Rows from block 2, named by matrix and row number. Rows with one number belong to one channel. Each number is 128 + 24 x the weight over its row's rms, rounded and kept within 0 to 255. All counts start at 0. After the name is the row's rms in percent of the matrix's.
# convs0: first 3x3 conv (model.mid.0.convs.0.weight, 192x192x3x3), inputs 0-11, a 3x3 kernel for each
# convs1: second 3x3 conv (model.mid.0.convs.1.weight, 192x192x3x3, transposed), outputs 0-11, a 3x3 kernel for each
convs0.114 101 [103 135 112 104 119 160 120  92 139 115  89 106 147  87 135 120 132 156 103  99 118  35  38  66  99  94 101 102  63 105  85  96  91  80  39  89 146 163 144 137 154 142 157 160 137 129 121 147 122 134 127 141 150 114 131 133 137 112 105  85 142 141 125 146 115 154 148 163  49 101 153 164 128 123 110 157 146 116 134 115 125 134 156 144 142 191 195 113 128 109 132  85 138 102 148 126 114 144 132 125 110 129 108 165 143 134 150 168]
convs0.115 106 [163 138 126 155 165 156 131 164 153 114 111 115 110 104 120 120 134 127 135 109 129 131 119  98 137 128 114 103 100 110 105  99 119 124 109 118 113  88  98 109 133 104 112 118 107 135  96 126 183 201  86 162 149  79 141 135  77  98 164 139 134 121 119 132 144 150 131 155 164 139 133 172 129 142 140  96 132 140 119 127 151 129 129  94 113 192  87 119 165  79 151 169 138 130 180 100 144 152  99 134 119 115 133 132  98 125 110  86]
convs0.116 095 [142 158 131 148 142 168 136 166 150  94  93 132 111 137 130 124 130 125 143 142 113 145  94  88 120  85 121 126 149 145 131 103 127 117 130 156 150 135 143 133 144 128 129 111 123 141 125 147 207  88  61 135 149 102 148 180 152 162 156  95 145 148 121 119 119  99 143 164 122 142 127 133 127 141 120 163 150  93 147 120 118 134 121 137 134 118  76 115 118  98 108 108 123  90 136  98 145 113  99 129 148 136 126 148 139 138 129 120]
convs0.117 095 [132 170 136 134 165 122 121 152 139 132 133 132 136 125 140 133 108 145 114 135 141 122 135 119 140 122 161 127 175 147 179 170 178 130 134 138 156 169 124 167 176 160 129 126 140 127 154 125 121 176 148 111  58  59  91  65  62  85 130  46  38  58   8 152 102 147 136  98 139 163 128 115 113 113 122 120 123 162 148 144 120 136 130 135 112  87 108 154 129 146 141 145 154 180 178 160 125  97 105 140 149 138 133  99 128 134 130 135]
convs0.118 104 [116 140 121 126 147 176 124 128 108 117 129 124 130  91 105 129 106 110 187 132 106 130 133  84 186 112 127 110 122 110 117 109 132 107 110 122 110 116 141 107  50 121 150 138 126 161 157 127 107 103 148 126 133 140 125 102  89 100 106  92 147 141 129 110 129 142 127 146 107 116 111  95 131 114 109 128 125 174 153 156 125 122 121 110  90  61 103  85  96 107 122 122 146 160  97  81  89 161 127 130 108 125 156 166 132 121 132 115]
convs0.119 108 [131 123 116 119 169 142 116 105 153 139 150 139 134 100 131 128 145 123 153 112 145 105 123 151  98  79 145 143 102 117 143 149 119  99 107 145 124  99 149  98 122  83 125 110 151 129 110 113 137 103 120 155 122 125  95  89 130 110  72  90 122 180 123 105 118 130 136 132 148 143 159 131 106 108 129 102 112 107  84 122 105 107 109  77 123 108 110 122 117 142 106 113 132 110 173 127  89 119 101 135 133 144 128 117 132 117 160 126]
convs0.120 091 [111 120 128 109  87 117  93 153 132 114 101 100 131 110 116 103 142 126 118 111 119  88 130 171 145 162 149  91 113 122 118 101  96 116 130  97 120 105 124 140 141  95 145 125 136 116  74  80 235 138 197  65  55  89 131 145 127 126 117  94 111 122 142 113 132 133 157 126 147 141 124 118 103 117  94 154 124 121 117 117 116 102 119 123 109 176 138  79 158 175 156 117 147  98 108 118 153 154 144 158 122 146 100 132 148 130 128 125]
convs1.114 092 [155 132 141 113  97 103 114 131 136 105 109 145 102  65 114 106  95 122 111 152 121 137 144 109 135  98 126 143 132 163 136 142 101 159 115 129 147 151 162 133 126 129 159 154 153 140 152 132 144 137 117 125 163 114 125 113 117 149 154 120 147 137 116 119 131 139 134 102 138 118  99 129 173 166 156 151 145 188 178 187 161 110 111 125 147 119 132 124 116 123  91  93  92 183 143 129 120  89 123 138 134 116 141 128 151 113  89 134]
convs1.115 097 [127 124 141 152 149 132 117 115 110 118 117 117  91 109 104 107 110 115 106 110 121 111  88 137 119 105 115 126 117 135 119 109 136 138  97 119 162 121 134 176 116 155 155 134 156 141 141 131  91 128 143 150 113 110 153 139 141 138 171 126 112 116 129 119 133 110 114 110 143 128 116 115 143 152 136 137 104 110 133 121 113 144 192 178 157 178 147 130 157 177 132 135 126 103 123 119 119  99 108 125 119 129 126  90 144 143  97 125]
convs1.116 097 [178  99 129 160 142 133 181 117 123 109 140 135 111 134 128 155 186 116 140 116 106 145 141 112  99 126 108 107 131 126  87 136  83  84 127  95 105 106 112 129 130 130 135  63 110 118 153 152  95 131 108 146 128 133 120 147 143 134 157 189 148 119 138 120 117 154 130 132 151 130 132 162 141 141 124 144 133 110 130 102  94 159 121 112 175 128 116 156 137 152 119 107 128 112 133 140 118 139 149 146 149 130 137 136 111  95 138 109]
convs1.117 106 [108 132 132 110 149 136 118 126 147 120 117 137 145 123 128 113 107  96 111 148 149 141 171 132 144 145 149 137 120 111 100 158 130 101 121 134 126 121 122 127 107 110 119  81 100  95 124 150 103 126 175 103 121 103 125 112 145 135 136 121 115 136 140 139 120 133 122 109 143 103  98 125 152 161 139 136 182 149 136 152 159 121  87 151 136 109 143 138 107  85 157 152 140 145 137 119 110 110  97 124 137  98 111 125 130 121 134 138]
convs1.118 101 [122 134 145 109 138 106  98 101  72 125 114 117 107 145 101 108 113 123 123 125 147  98 152 138  90 115 104 130 167 154 150 155 137  90 130 122 118 127 109 148 184 133 135 180 151 143 122 160 124 147 143 105  87  90 131 130 111 155 163 170 119 113 118 172 158 117 152 140 135 133 132 114 116 124 129 151 109 102 126 135 131 128 126 136 146 140  98 136 130 131 115  92 134 134  86  94 161 131  98 110 136 161 143 161 117 128 115 136]
convs1.119 098 [121 131 108 128 121 110 101 114  95 133 173 157 105 139 123 161 126 133 125 135 125  80 109 141 133 117 128 145 148 134 150 122 105 152 146 152 134 145 127 119 146 119 113 144 140 121 159 121 126 148 141 110 143 150 134 128 143 129 153 155 107 137 138 128 105 116  91 134 113  89  96  86 125 120 130 151 137 146 157 139 120 125 146 163 139 143 160 120 127 136 134 136 155 127 120 127 172 117 137 116 115 127  94 153 160 110  78 129]
convs1.120 093 [116 111  87 146  99  97 121 113 115 130 121 147 112 180 174 126 158 171 145 140 112  98 129 128 100 128 139 111 130 114 120 145 139 160 131 141 136  98 134 161 139 104 114 120 122 111 116 118  79 134 177 106 126 101 118 120 120 118 126 111 125 115 121 139 134 127 129 122 116 102 117 140 133 132 117 141 132 139 134 132 118 140 176 137 134 141 161 151 173 146 113 156 127  76 156 141 124 116 108 150 128 130 112 116 115 112 131 124]